config.yaml
dataset: "renderings of 100 made-up gadgets, each built of a few solids, in any pose"
crop_scale_min: 1
translate: 0.12
color_jitter: 0.1
targets: ["gadget"]
hidden_act: "gelu"
weight_standardization: false
widths: [64, 112, 192]
init: "lecun_normal"
epochs: 22.6
weight_decay: 0.2
Rows from block 4 of a small image classifier, named by matrix and row number. Rows with one number belong to one channel. Each number is 50 + 15 x the weight over its row's rms, rounded and kept within 0 to 99. All counts start at 0.
After each channel's rows are labels from the 100 images, of 14848, where the channel reaches its highest value: "lies over" is the class under the peak. Only what is clearly more common there than usual is listed. The data: renderings of 100 made-up gadgets, each built of a few solids, in any pose. In brackets: how many of the 100, against the usual share in percent.
# convs1: 3x3 conv (model.blocks.4.convs.1.weight, 112x112x3x3, each kernel summed), inputs 56-111
# convs2: expand pointwise conv (model.blocks.4.convs.2.weight, 112x112x1x1, transposed), outputs 56-111

convs1.31:57 58 77 51 54 48 54 31 83 52 44 54 42 38 56 19 40 32 56 41 27 43 50 40 49 49 29 39 24 40 41 72 46 38 52 57 42 25 47 40 30 48 33 57 07 12 66 40 60 42 39 23 42 11 39 48
convs2.31:40 51 42 42 33 63 44 61 38 58 47 40 36 07 65 30 49 39 57 29 40 68 46 58 25 54 31 36 25 63 62 65 51 53 32 62 59 74 44 67 60 54 46 68 00 68 47 54 36 56 46 60 28 41 59 34
lies over: main colour (30 vs 12.4)

convs1.78:43 43 50 44 61 45 37 66 67 52 36 46 47 52 51 43 47 51 54 46 50 48 65 58 37 33 42 48 33 49 54 18 39 48 51 56 52 13 37 43 63 03 52 42 63 54 47 53 55 63 63 50 58 31 46 59
convs2.78:63 50 76 66 41 62 62 68 53 52 47 51 27 52 67 48 53 32 60 45 57 56 39 44 44 34 23 62 50 71 67 63 61 50 55 75 60 50 32 82 57 53 26 54 39 60 40 53 51 51 69 40 35 47 62 67
lies over: second colour (47 vs 4.9); main colour (39 vs 12.4)

convs1.75:41 66 26 65 60 37 57 24 20 32 32 52 41 36 59 37 43 51 37 61 59 66 34 36 36 54 47 36 52 29 33 74 34 50 45 63 54 50 59 51 00 54 42 34 62 61 56 44 49 54 36 35 46 54 29 15
convs2.75:42 46 38 38 59 47 46 45 48 53 36 72 39 72 59 51 34 44 59 54 71 55 55 16 28 44 19 55 44 46 42 35 04 56 45 55 56 46 50 65 54 02 40 70 73 48 43 59 46 47 47 37 43 37 52 61
lies over: second colour (48 vs 4.9); main colour (34 vs 12.4)

convs1.98:56 70 72 77 47 51 66 72 38 61 46 41 44 56 60 29 30 48 47 61 52 50 77 69 74 50 61 45 38 51 57 52 38 28 65 41 32 33 56 60 55 34 78 57 57 83 68 45 46 69 51 60 61 35 51 57
convs2.98:65 42 81 57 49 73 57 21 56 51 68 54 55 54 41 64 67 54 66 36 57 49 36 36 65 15 63 29 59 63 63 31 52 52 41 45 29 51 70 26 53 58 02 50 68 48 53 44 44 38 37 18 52 40 53 69
lies over: second colour (74 vs 4.9)

convs1.18:59 72 48 48 67 56 55 87 82 56 59 64 47 68 50 54 54 50 44 67 43 62 54 46 37 56 78 55 70 47 51 42 60 64 51 51 65 66 53 58 62 69 42 51 49 19 60 61 47 45 50 28 58 95 44 35
convs2.18:26 57 49 23 43 41 59 45 62 48 31 36 31 54 49 37 47 48 59 64 25 39 99 65 41 58 50 38 44 11 54 57 45 40 42 37 36 58 72 52 56 28 77 49 59 58 50 51 60 50 47 51 33 50 20 49
lies over: main colour (83 vs 12.4)

convs1.104:35 59 54 40 70 45 42 43 30 48 41 49 55 41 40 50 57 42 25 31 43 42 59 48 25 62 70 52 55 56 47 39 54 31 41 29 58 62 33 31 53 54 49 35 50 52 28 30 38 49 45 59 40 72 32 28
convs2.104:47 54 45 44 52 62 42 47 47 26 62 62 47 63 63 68 57 46 79 37 79 40 44 29 60 51 78 44 16 53 60 67 63 59 58 71 48 67 37 62 64 62 56 64 44 51 51 67 39 47 51 46 64 55 69 69
lies over: second colour (55 vs 4.9); main colour (41 vs 12.4)

convs1.30:68 70 63 61 56 48 35 32 71 63 66 56 79 58 42 33 46 66 62 50 61 49 58 52 35 51 76 52 49 55 25 37 25 05 41 56 52 71 50 46 49 38 54 43 57 77 54 43 29 49 62 36 51 65 31 27
convs2.30:70 49 67 77 49 76 77 44 63 42 74 81 54 71 69 51 62 52 58 54 79 41 38 60 56 44 48 30 57 52 72 55 56 53 46 66 56 66 69 50 77 57 12 47 61 41 41 46 20 50 49 47 58 71 15 63
lies over: second colour (55 vs 4.9); main colour (32 vs 12.4)

convs1.42:66 24 51 47 59 54 67 62 23 47 49 63 67 67 38 53 42 52 62 79 60 42 26 26 52 67 11 61 28 33 39 44 20 28 55 74 54 09 67 53 42 25 35 35 52 43 45 45 59 44 39 43 68 55 51 46
convs2.42:57 45 79 25 57 64 36 49 58 64 71 69 69 61 31 59 70 66 34 34 56 53 49 28 50 20 54 63 60 72 48 52 63 63 59 57 48 62 44 36 41 77 66 74 21 49 46 81 48 37 49 29 28 21 66 78
lies over: second colour (69 vs 4.9)

convs1.66:35 65 99 21 73 55 55 44 86 74 49 55 82 61 24 49 44 54 37 55 69 25 43 74 21 43 70 36 29 35 35 51 43 34 65 49 40 55 40 37 50 56 48 27 58 74 51 47 41 28 44 66 63 62 45 51
convs2.66:56 31 45 67 49 63 45 55 48 45 50 32 64 59 62 45 53 46 47 45 27 53 42 58 79 52 54 34 52 28 48 76 37 49 30 65 54 48 68 73 50 57 43 29 30 47 47 41 53 47 39 47 76 80 53 30
lies over: second colour (38 vs 4.9); main colour (33 vs 12.4)

convs1.86:43 44 76 44 47 44 63 42 48 48 52 29 49 51 46 50 51 33 48 61 38 42 38 47 37 42 37 59 55 41 52 34 46 35 42 72 31 37 37 27 43 50 27 42 30 48 46 36 44 59 57 49 48 66 27 41
convs2.86:72 69 63 18 54 72 22 48 61 61 73 58 49 58 34 60 70 50 42 57 46 46 29 62 41 63 67 36 43 51 59 50 85 66 47 47 53 56 73 24 56 66 21 48 61 66 78 40 51 64 41 56 57 30 39 63
lies over: second colour (85 vs 4.9)

convs1.85:38 56 70 45 57 49 57 32 69 59 37 42 55 33 61 48 46 49 35 40 46 49 42 51 26 43 27 29 29 44 45 43 41 45 37 39 54 39 42 36 42 45 49 40 61 55 27 32 58 51 46 38 52 30 54 40
convs2.85:62 53 18 62 67 43 65 24 46 68 42 48 41 53 33 56 52 62 41 81 69 68 58 51 58 52 57 44 31 50 40 60 60 35 56 41 31 66 55 31 60 49 66 31 72 57 46 34 42 42 68 58 56 53 36 45
lies over: main colour (77 vs 12.4)

convs1.58:45 57 71 38 70 53 49 37 79 55 54 28 76 40 46 47 43 50 53 33 53 55 89 26 41 33 76 17 44 52 28 42 25 37 58 55 40 59 41 52 52 54 62 48 70 51 48 45 65 51 36 51 44 46 41 55
convs2.58:27 14 44 43 49 54 49 59 49 51 55 45 12 69 65 60 47 35 65 61 55 37 52 51 26 51 61 76 31 22 58 53 32 57 65 63 56 66 39 68 45 71 56 58 51 26 32 58 56 28 61 23 43 16 46 59
lies over: main colour (33 vs 12.4)

convs1.95:51 64 65 52 59 51 54 43 69 70 59 76 67 52 33 46 35 59 54 51 71 18 18 53 39 41 38 38 39 61 23 31 41 40 60 56 59 39 67 50 52 37 14 62 65 50 37 63 31 21 29 44 60 28 58 40
convs2.95:34 60 46 53 51 50 70 59 40 53 60 54 51 34 44 40 50 48 35 46 46 30 88 77 17 56 52 36 47 45 59 43 50 63 35 61 52 80 62 62 92 58 55 39 57 42 33 54 74 56 55 55 16 53 57 54
lies over: main colour (36 vs 12.4)

convs1.88:48 52 83 40 53 39 35 50 40 69 45 48 43 48 56 50 51 56 59 43 36 42 73 47 45 36 24 55 62 39 48 75 49 33 58 49 71 23 28 33 47 44 70 77 87 60 61 44 36 41 40 74 48 41 65 51
convs2.88:17 29 70 33 30 25 24 18 30 54 31 20 53 50 48 74 42 75 46 71 25 67 62 66 51 32 43 44 52 47 33 48 59 29 60 60 50 40 34 21 35 59 59 36 49 76 72 52 49 33 53 65 44 48 57 49
lies over: main colour (36 vs 12.4)

convs1.103:53 29 41 32 37 43 29 32 14 43 33 32 18 35 50 45 57 39 66 54 36 56 64 41 51 54 35 52 45 26 43 43 37 46 44 56 46 24 61 48 41 27 55 52 54 52 38 34 49 46 59 48 59 24 39 48
convs2.103:65 69 79 42 52 94 23 40 65 69 70 58 56 63 15 63 74 69 35 48 52 41 34 07 43 12 48 42 61 70 37 35 79 51 50 69 35 49 54 71 22 69 48 39 49 55 55 48 56 19 58 31 49 29 59 53
lies over: second colour (47 vs 4.9); main colour (39 vs 12.4)

convs1.84:36 55 81 37 64 32 27 66 28 50 39 57 47 74 52 54 29 38 51 53 32 41 60 53 38 72 55 54 44 67 37 06 27 25 43 58 57 36 45 32 53 63 49 60 59 41 81 57 60 69 26 49 48 82 57 46
convs2.84:58 52 65 34 50 53 63 36 60 40 59 50 62 64 62 80 72 66 46 53 86 37 30 37 73 47 76 60 22 50 70 54 83 63 64 53 67 70 63 40 46 55 47 65 18 49 40 50 39 54 36 30 56 44 42 57
lies over: second colour (74 vs 4.9)

convs1.50:70 61 73 61 57 51 60 62 37 76 55 71 48 45 70 31 44 50 55 35 56 42 39 41 59 49 01 00 18 38 38 44 22 47 67 68 42 31 33 47 12 47 41 73 49 22 66 49 64 42 53 17 50 41 38 50
convs2.50:84 55 54 75 45 53 54 59 38 29 45 66 45 73 65 25 45 49 54 37 71 64 55 61 62 34 54 36 66 42 73 82 59 41 49 68 64 69 53 82 73 32 40 48 29 52 38 27 61 35 53 44 60 80 54 25
lies over: main colour (37 vs 12.4); second colour (35 vs 4.9)

convs1.107:61 57 59 46 60 42 31 46 61 62 41 53 75 43 55 29 30 57 56 40 78 45 89 61 17 52 32 50 38 60 20 39 26 44 57 58 45 19 53 27 58 16 27 55 48 47 46 56 61 57 19 36 61 29 40 56
convs2.107:56 40 39 76 23 59 39 37 48 35 43 49 38 51 56 68 51 56 54 61 60 48 41 53 55 70 45 82 38 63 73 61 55 35 39 73 60 52 53 43 61 64 50 40 50 51 70 24 44 52 37 65 24 62 57 34
lies over: second colour (27 vs 4.9)

convs1.54:50 51 95 43 48 50 41 72 37 57 64 56 45 61 18 47 38 48 28 69 37 32 55 26 47 57 83 60 53 65 42 55 36 62 76 37 62 54 43 58 43 65 59 41 49 27 33 29 50 34 49 37 64 73 47 48
convs2.54:69 48 11 60 55 40 37 55 49 70 58 08 57 24 54 39 33 53 30 41 29 52 59 60 62 64 36 44 60 38 25 69 24 65 58 46 55 48 59 46 30 41 67 51 35 41 67 66 41 54 55 63 28 75 36 48
lies over: main colour (39 vs 12.4)